{
  "model": "contrastive image-text model",
  "dataset": "numbers of one to four digits printed on busy colour backdrops",
  "loss": "sigmoid",
  "text_encoder_width": 256,
  "text_encoder_norm": "layernorm",
  "text_encoder_activation": "gelu",
  "text_encoder_qk_norm": true,
  "text_encoder_positions": "learned",
  "momentum": 0.95,
  "final_lr_fraction": 0.01
}
Rows from block 15 of the image encoder of a small contrastive image-text model, named by matrix and row number. Each number is 50 + 10 x the weight over its row's rms, rounded and kept within 0 to 99. All counts start at 0.
After each channel's rows are labels from the 100 images, of 14976, where the channel reaches its highest value: "peak on" is the class under the peak; "colour at peak" is the nearest of a few named colours to the mean colour under the peak. Only what is clearly more common there than usual is listed. The data: numbers of one to four digits printed on busy colour backdrops. In brackets: how many of the 100, against the usual share in percent.
# conv1: bottleneck pointwise conv (encoder.blocks.16.conv1.weight, 96x280x1x1), inputs 140-209

conv1.8:42 53 52 46 52 53 50 64 56 59 45 22 50 46 42 37 62 41 55 54 45 61 45 44 51 36 58 41 38 37 52 51 34 40 36 78 37 54 38 42 31 42 51 64 32 45 62 52 44 58 42 41 46 42 61 61 53 45 68 60 49 51 48 47 43 42 44 49 33 46
peak on: digit 7 (31 vs 0.2)
colour at peak: grey (88 vs 54.2)

conv1.17:55 56 45 30 72 73 49 52 63 44 46 60 55 48 47 54 52 49 36 66 48 42 35 72 65 57 50 46 37 54 58 54 46 57 55 38 37 51 48 43 43 47 50 44 45 54 39 46 44 52 57 56 42 60 35 48 66 60 44 46 45 32 37 25 49 62 58 45 45 37
peak on: digit 9 (31 vs 0.4)
colour at peak: grey (92 vs 54.2)

conv1.16:57 58 34 58 53 45 48 42 46 44 52 53 54 52 36 53 45 60 64 53 51 54 44 39 33 57 51 43 48 65 49 73 30 28 45 61 40 50 49 38 46 54 43 54 61 42 88 47 64 38 48 30 55 53 47 46 43 40 61 44 42 38 62 63 54 59 55 48 56 45
peak on: digit 8 (61 vs 0.4)
colour at peak: grey (94 vs 54.2)

conv1.78:58 34 54 52 62 66 40 51 56 40 50 66 58 61 53 37 43 39 38 53 48 25 45 48 41 58 60 39 38 43 41 33 89 53 60 62 38 51 46 41 64 39 63 44 44 54 38 56 45 51 66 65 31 35 57 47 29 47 47 56 52 56 40 45 47 41 38 44 56 37
peak on: digit 7 (25 vs 0.2)
colour at peak: grey (93 vs 54.2)

conv1.91:55 62 48 60 45 56 62 44 46 23 47 52 41 53 48 58 57 47 57 52 51 53 49 48 49 65 57 40 41 30 70 61 22 52 49 51 50 31 53 47 36 49 49 40 37 52 52 48 75 47 40 68 34 42 52 62 41 43 46 47 52 50 64 48 49 42 37 59 40 53
peak on: digit 4 (29 vs 0.4)
colour at peak: grey (91 vs 54.2)

conv1.19:39 48 50 45 43 54 44 41 55 65 55 61 61 29 44 42 52 49 44 50 51 47 52 76 37 46 60 48 48 51 40 58 45 52 48 63 48 42 58 47 46 42 59 52 65 41 72 41 43 55 52 53 49 60 55 61 43 48 39 42 45 44 40 63 57 42 55 54 46 47
peak on: digit 8 (40 vs 0.4)
colour at peak: grey (93 vs 54.2)

conv1.4:79 38 42 57 60 45 49 46 32 37 51 40 51 57 39 60 44 48 47 42 55 51 34 42 45 46 53 37 36 42 45 46 44 61 56 41 27 46 43 51 32 46 58 58 64 37 42 40 63 55 62 38 40 25 47 53 52 25 67 62 64 44 30 49 42 42 45 61 51 46
peak on: digit 4 (43 vs 0.4)
colour at peak: grey (95 vs 54.2)

conv1.14:46 40 47 66 60 59 45 52 45 50 36 68 50 53 48 60 60 51 50 45 39 40 58 46 37 46 56 53 46 58 46 54 26 48 48 45 52 59 36 51 50 42 51 49 44 36 56 62 53 51 37 68 44 43 48 35 46 53 49 43 55 50 51 63 46 42 34 44 49 46
peak on: digit 6 (25 vs 0.4)
colour at peak: grey (86 vs 54.2)